A small encoder-decoder audio transcriber, trained from scratch: decoder width 192.
Rows from block 7 of the audio encoder of a small encoder-decoder audio transcriber, named by matrix and row number. Rows with one number belong to one channel. Each number is 500 + 50 x the weight over its row's rms, rounded and kept within 0 to 999. All counts start at 0. Numbers have three digits each.
After each channel's rows are labels from the 100 clips, of 14976, where the channel reaches its highest value: "responds to" is what is common among them. Only what is clearly more common there than usual is listed. The data: telephone keypad tones over noise or synthetic speech. In brackets: how many of the 100, against the usual share in percent.
# convs1: first pointwise conv (encoder.blocks.7.convs.1.weight, 192x192x1), inputs 64-127
# convs3: second pointwise conv (encoder.blocks.7.convs.3.weight, 192x192x1, transposed), outputs 64-127

convs1.120:519624456528500424517473558531495435487485481495510570466525486524566493531491435530410511504549430447457374526564464454513585449474479530643474399529474426474448531576517509566549555539518429
convs3.120:449489440537561461490476462430562514497492475517516425470478647498480475506542518491478535519496547398435601596570507530534563398501524547434488451461471447537560523556600502450444494443572470
responds to: number of keys: 4 (41 vs 10.9); first key: D (33 vs 6.2); number of keys: 5 (28 vs 11.3)

convs1.132:488467444498537504597418514506368501364495512463528482503436464475452432547520539499441519510528556397506488459459510481466528455523416473617430467408535511474443610508533459497526558437448516
convs3.132:526495532485585445441501424436444555457491393389429507567449573549442569531464495474520506484526500426535549454451475549581445491429459441501435412526438490492539493507543483374581563501570483
responds to: key "0" (95 vs 27.3); number of keys: 9 (37 vs 11.1); number of keys: 8 (33 vs 11.5)

convs1.144:508511525475474459438480446506683478511299504511508499486484455403522451440508526516595481509474483501494352520520513511498522475446485430501487506354477507501497424517516479530519494540496374
convs3.144:445432586573514482521534554462420512403385509591474529482456486531560489555543505465527498429492471446512558539605534552421509605429457551565455543505486573497569415538490516526583492506454553
responds to: clipping (43 vs 7.8)

convs1.118:471421421418582458538411501487511510486340498510494482529466505566505520454496468472536553526434442601481462469421418569475520470603588537520487478481551501501514565471432464477492452543490346
convs3.118:515573575456561510488462522415539552551557478379536538460504561445494504533524488394529456474490483554514428474516529460634387537548518451531444473536551482503446441540600539443559467536434514
responds to: number of keys: 9 (70 vs 11.1); key "0" (57 vs 27.3); clipping (29 vs 7.8)

convs1.141:485512508538456460511500445511540477575510473506572478544477479556417495620537431562500501476510525456499648487486446435417537478552498527496433530581476557479543507552535501452536444516512470
convs3.141:448465515455459579484442521541529392498460494498541453489492518528539466457506475437516466412558481479443529458538522487554495482538505494463585538538498549540532526428565460565512557499421412
responds to: number of keys: 1 (34 vs 10.9); number of keys: 2 (30 vs 10.9)

convs1.136:464495490537500347531526466423422490481519513428552497473505386534489495396494517469474469452565519455423556418483601461468450507467472470379476553461543454468511481508465421522456493470453515
convs3.136:515547534633534555497553524531515523471588460532375432532515490445542549586568491555497568548530599552511509435429466589543486533529468430562492551452496449535485545552534510549509515531516513
responds to: number of keys: 5 (49 vs 11.3); number of keys: 4 (43 vs 10.9)

convs1.174:460452500431453528545389509469414424380536472518553464536476452541403482495500508454545485474555527475541537547486420430428475523476464411498448473596558548551403508477503543504530495522357530
convs3.174:510483459517462459519552522453551472428503482583542597428501588503494451501499553497534486438545455467522422480477420534548412512519475545564437445587490446480455548466596529514545553501497539
responds to: key "8" (67 vs 27.1); last key: 8 (59 vs 6.3); number of keys: 7 (34 vs 11.6)

convs1.96:493458540476456470490500449518492489432516532355422525485540523482442484482500458521454489531460518471503560488496504502545505479504532469481396519530493526469470549588521481522494504425525530
convs3.96:490507467479456549490551499460563453470508449513498518452495458462476493479551423597499549576447487563505439540530493515533503439481527485475374473352477607467559427530532574477462415529506500
responds to: key "0" (74 vs 27.3); clipping (31 vs 7.8); number of keys: 2 (28 vs 10.9)

convs1.43:496510475467466578448396461452537540493563507507505454560469481434563573539530359457557490440519502457451661561447539427532507425524565500526495494594559543470460518513441556462486588550560520
convs3.43:504437429488499474501612478474417490529561541484509507501490502506446522437583430529445528515541506535552466473504465509559439656485478492488516455476502453464486498581507525420458546451460603
responds to: number of keys: 1 (43 vs 10.9); clipping (32 vs 7.8); number of keys: 2 (31 vs 10.9)

convs1.173:471517530555532510415550555469420493507559491536472472510510550399555557497545431515645448489464523510497447566492431435519472448464474556474466460416461526485498581492425497490494535507513532
convs3.173:586478474543456523558542441525504512473554481541466571463536574504509471437507444474500402504549570611479520537407495455431472509617548462481478479521488482527538457514456541452480505476522420
responds to: key "8" (57 vs 27.1); first key: 8 (42 vs 6.2); number of keys: 6 (41 vs 10.9); number of keys: 5 (34 vs 11.3)

convs1.51:480534542414465454490419483551578487531436515505595410498502561476478435519450442485456501467428486581438433531455615474538434542471424499496426482508478552469459571504507489500456438463514434
convs3.51:515577502534499529616506511548599510416468540490544508480414517465546570469581486456524597481533495542561550538532460490529495472475530477451516496516503468484554393435574510507469497529527541
responds to: clipping (26 vs 7.8)

convs1.156:538481550502487520534448519507472509621577503588424406526529567499516519474399470484502517445548521454523416567456462614446548465523403559451550558567500448496381544515502411507482519473485535
convs3.156:602560457553501468454519482452424434487493582502512491481498566525495500502500511470529527513469545539525441400400463523583386537377571545516471506452417505587499550482447514468437623509517493
responds to: key "0" (64 vs 27.3); number of keys: 7 (57 vs 11.6)

convs1.15:477515455546526452475452547441546580438453522475493565511479543597521459496467473461375496506475528532497477476479589503506518488485544461431509542467492494505480497544475432491509511507485522
convs3.15:508436465505342505469525454479578721546526476533541491482595550549441442527523496537507468514523500559486482508538523480457469512447475555387455502527529570531514555545513590470490516461533507
responds to: key "B" (95 vs 26.6); number of keys: 8 (34 vs 11.5)

convs1.36:521527542484601532415474526471472557535490522541549485470494627407554542445464460507600498534477503460481496490510509475461488480483596486476542511547481467503488445513552518457457435466459539
convs3.36:488415560401535497382444487517424498525418475579508451451462528436504518508416414511424465480596444593556480637449527474490549439510606476484458518507497575504497524441488539498413487498486484
responds to: key "6" (71 vs 26.3); key "1" (58 vs 26.5); first key: 6 (57 vs 6.2); number of keys: 7 (31 vs 11.6)

convs1.79:500510519459508361523456505537490424513486502503426502510522529501466491560483549494332478513460510500528474526499474403498483486599499519556484438428483519482540498548405466447429528608485564
convs3.79:518587519547504528547413545531447507501483510526554544501449562583573553518466576545664458489522580456482420526434476559498481520463536471413565540580514478647495511542540490560519564531511501
responds to: key "8" (61 vs 27.1); number of keys: 9 (45 vs 11.1)

convs1.83:498539432488561404475534369453584512382543450471513512480550518504507516475481513546477537478489511514515692469428473538430514447528520500586489461498536473527392546492472490442485470500562595
convs3.83:443565498485457488462485499552426422476472535548512485564509547507441551549542511506441517522483509528526360615430494458400441491485475461484523505480548437535527549636337649520481499456514455
responds to: number of keys: 1 (60 vs 10.9); clipping (27 vs 7.8)

convs1.28:468390440562462572530535517510477487471470513504472494475643681533482451422531540488497495484474509473528423398437562604451491535555416468489533439621491523519514497564547494546478565431490555
convs3.28:500465561489428466563436573566503478485545500475524509450505498482475442422524491506522480408537434528476486595425579368499485485483449533519465512462492511459517571494440464545589543441467519
responds to: number of keys: 5 (38 vs 11.3); number of keys: 6 (36 vs 10.9)

convs1.12:515461480502457507560474522462598556451481546510520503556481581538494560483501456388459517495382471440472432630476500493538467561532465478494474495437491515490566568465547482488525435483501429
convs3.12:512509451586572542454469496485477502489469478431478448440540454446450519489407544436465464505496403475596544496494483516392476478488514511570425451491573510500530462434459436486495497554548596
responds to: clipping (31 vs 7.8); number of keys: 4 (29 vs 10.9)

convs1.26:554401552534442418519465478586452490495472584556493540498464566533490453585467512545547507509501502624454433464486393500473488506532508488491509482441442523513477586511510426445519536423529400
convs3.26:464556522550483457429467597595438442517479475506530458457500445511521401514499445502510515519530471475599462497466411478490536508519393494485529461528521540410487512512443569444473602458512472
responds to: clipping (37 vs 7.8); number of keys: 2 (27 vs 10.9)

convs1.154:476531453514476454454474456493536459555555485501481473546463428499513425474471425580437483497472571511543472568569439530569494457511435547556462499520513473520546478460555449486506423489511485
convs3.154:517612477525533556551523552487511622490465456542472448532550420548519470512506459644552534479404441479539465484522531479454468498534437443513531440552551511542440421490514503400512477487484506
responds to: number of keys: 4 (62 vs 10.9)

convs1.74:522500593495550421580493486524482483528456486425547486479452494504513536552544615528516452495513603468504488420491502442518518426567470532505527426495559469494523498570498537652539555546478548
convs3.74:544469445588447493452456441527478514467510401555538396478641469549481487425444420480463595514499480510492615504442471490505457509518530512429460461519445502584544487522530492534491488438491424
responds to: key "6" (72 vs 26.3); last key: 6 (61 vs 6.1); number of keys: 7 (61 vs 11.6)

convs1.155:517608523467461406523442512556495477398517559574448534521539503480487532577555479532418525523465461435518435473504492545455441527478518477541509517453444524547481493516465558507492493477487517
convs3.155:529482543454552531467527563537439433489498473569520463461432562428398583556602495459567471423541506493471470524591442523452454488631468516561558450433566456534404524503537433443575564499513496
responds to: number of keys: 4 (39 vs 10.9)

convs1.52:485467460495472458488548541479464500485481500577486492513460543490455564438489353488552533491497570403474464480495523456485482505472478551426359456452531538461515458536512529472526433430465537
convs3.52:561560398475514509582465551559473464552516463473511508520445531521517461542574553464629513413555496527536524616421492469516438497519398448546493496530466415487424437519493479459498427470453486
responds to: number of keys: 4 (42 vs 10.9); number of keys: 3 (35 vs 11)

convs1.117:503576433513598550468500453394413563388459470599519486505579503442475527505496487466518480502430513522509480521492407513521474536504453598526493480431493471558567516500537534460541509476476568
convs3.117:493578584482506443475483502443496572552491475493461430539545544478553485497433558519477491485520548531475558537474538531536513575468544516500550381567483459517547494514577472549572542559513489
responds to: key "0" (100 vs 27.3); first key: 0 (62 vs 6.3); clipping (29 vs 7.8)

convs1.49:506557415615463517430523526508619532569419496527485475520523516474565429497484428481678514529509508587392533560520500432471495461524499421459493461506461547478525416469471486483502466559512573
convs3.49:439485404632495539488598460522359486490550528496494534457528453587476575534526516498547486563538532456574435506469507490462531481415431538513503535432547466477562518615454535538481514506537439
responds to: key "6" (65 vs 26.3); number of keys: 8 (41 vs 11.5); first key: 6 (40 vs 6.2); number of keys: 7 (33 vs 11.6)

convs1.71:474460414497545498483459398502608487442479489498463458525393488502484522515454490524549531471509509502473543488420566427434457537552517524422557458585514554448512539596561543502454423436442449
convs3.71:530544537464626519567430503495560436519529484494566452560540494470452571603518441559541572480498472476538450526459532453506500530464520445416482426607516502569482479471488469547551544413540454
responds to: key "0" (86 vs 27.3); first key: 0 (28 vs 6.3); number of keys: 4 (27 vs 10.9)

convs1.0:568472513626464587503504585560508551525586473589528509473493505365476431511438525480511490504486527456432523472450479495517488603523456475457529537430527481517482463551482568570542480530488516
convs3.0:543449576390498488423490468545528405549367467509419571476507464556483561563577500550496507525404473542420479479542479483550558503454512553415567503481567487594547535457551504512613405586563509
responds to: key "B" (85 vs 26.6); number of keys: 9 (47 vs 11.1); number of keys: 7 (37 vs 11.6)

convs1.58:450454483599419484415488497521466495519456464520569449468514404594528538536532518439562483486410457478449453508534547558516566508556466503505526462434471564644565544560581450524493484443507494
convs3.58:489550502539555484553520571531437528527536434460470478549613444585465495497514495564472383441390502461489541537447483456524533556519506486521576497551525507482465541481511490419500453473501445
responds to: number of keys: 9 (73 vs 11.1); key "#" (69 vs 26.5); key "0" (62 vs 27.3); first key: # (26 vs 6.2)

convs1.63:494446500567421456502504593529489481481427512464486411471495548556490435566547463490472524469464381536478478467493562451477509442398521470502452456558479524454395491504553558541453452498553535
convs3.63:541532470598456580523514535506547455513567483496345516524471498497471446536509468501508602509518453504432614565461456447517546552477523484515490497549498581460534465437405398501438506480489483
responds to: key "8" (94 vs 27.1); last key: 8 (38 vs 6.3); number of keys: 6 (36 vs 10.9)

convs1.151:476572530452470556489493518552504524480522568483447514447429572435461600463514544515414460538411494485493478508536341454433491468502414507493512553591506446484547487538463551494480523469494478
convs3.151:571548397463482517440576502449547455502522523460446486547498492493539389494415548425448449464508536515540465514507512563452480481524506488511506525458483507434538444537455443469561529553554486
responds to: number of keys: 4 (40 vs 10.9); number of keys: 3 (35 vs 11)

convs1.121:543466472519408562576461527503511507515517472543524599469493403532485522532486547530460529520439522434496462567538515455519458422470519614573496506657501472444451427575546423496501510513473528
convs3.121:489528510512503514416535528514558481563458464506507422497572466538486509400462426499464435536476543506453572576539529520494480530526492596469462512506505381447542587538450484566550462528482534
responds to: key "0" (78 vs 27.3); number of keys: 7 (47 vs 11.6); number of keys: 8 (36 vs 11.5)

convs1.178:490410503515463357497453537534457470483486465458526527506597264559500517484491505490549539469458577461457497510496462530537508487545485363495456450485472422514488480472479553627487545406524549
convs3.178:522433531501456522393457478498505553523497464520553347502513487567491488540607481515452404466460466536473520487542536387492474546546587511579554442504489534501546586464513462624492542444500501
responds to: number of keys: 4 (39 vs 10.9); number of keys: 5 (39 vs 11.3)

convs1.94:515512477521500435504465411491493527549535483575542529474433400579492424527510518451456486483416540451494434532465411523483522531487469572459531524497530474479496478575399527507467614499550544
convs3.94:511526557485479555550463440531471474421469480502509468418421500477479488524495556497483425526469427477507488511546521507521472520541539497493410491416484462554614528454441548490455579541467501
responds to: key "6" (99 vs 26.3)

convs1.161:490564501580494488483552542536533481468553485525506389551480542414553485411531454475494501520497397555467380453449494469485544484453534549469589520474471424486531485543440588346517470524483474
convs3.161:583463510473453534349517442534561428432433505510498449448504461545513517445511558495439505523490515481476434491509513511457509415593549578559598511497596475410569526515497607554497543581466438
responds to: number of keys: 5 (45 vs 11.3); clipping (27 vs 7.8)

convs1.177:520592460427409465578606551402495464517543473428447495421552586489491386506505514531487507487472554524492488556566488472561510516510549434506458562567515518506510620475559449462543502484481521
convs3.177:555487503417473555530560440443472555459453511571356527535484513532591450474322507469521618547502502512516505522401478522523504389525443487480470402455560385469497426536485514491498509524492566
responds to: key "B" (66 vs 26.6); number of keys: 9 (30 vs 11.1)

convs1.33:535528526670552540436501443485506522536495489586539491507504456504525443420482522515537496458474505525540476517529494540481523517501545399527446561392508562537493512505603505483486399502497496
convs3.33:462556551560519535608438487467573470484561425398490543496476472411486473439536491544546497524492497540465420569451478460468493480493394570466547476438450513506553537520510484453465486440489428
responds to: key "6" (92 vs 26.3); number of keys: 6 (47 vs 10.9); white noise (37 vs 17.4); number of keys: 7 (35 vs 11.6)

convs1.97:402517501522467483377453420547547472502475553561559510499483506482569611560578571539419522569538500493498548447467505439477352477455516528491480367584497468465465534616509475479473402480589473
convs3.97:451384561490439529603511416503467528570490558540568494559492538512489508462465492437509539545470493508415471474510491488535440497516476512561520502490442511474657556542503507472469508491523506
responds to: number of keys: 9 (78 vs 11.1); key "3" (65 vs 26.9); key "6" (62 vs 26.3); last key: 6 (36 vs 6.1)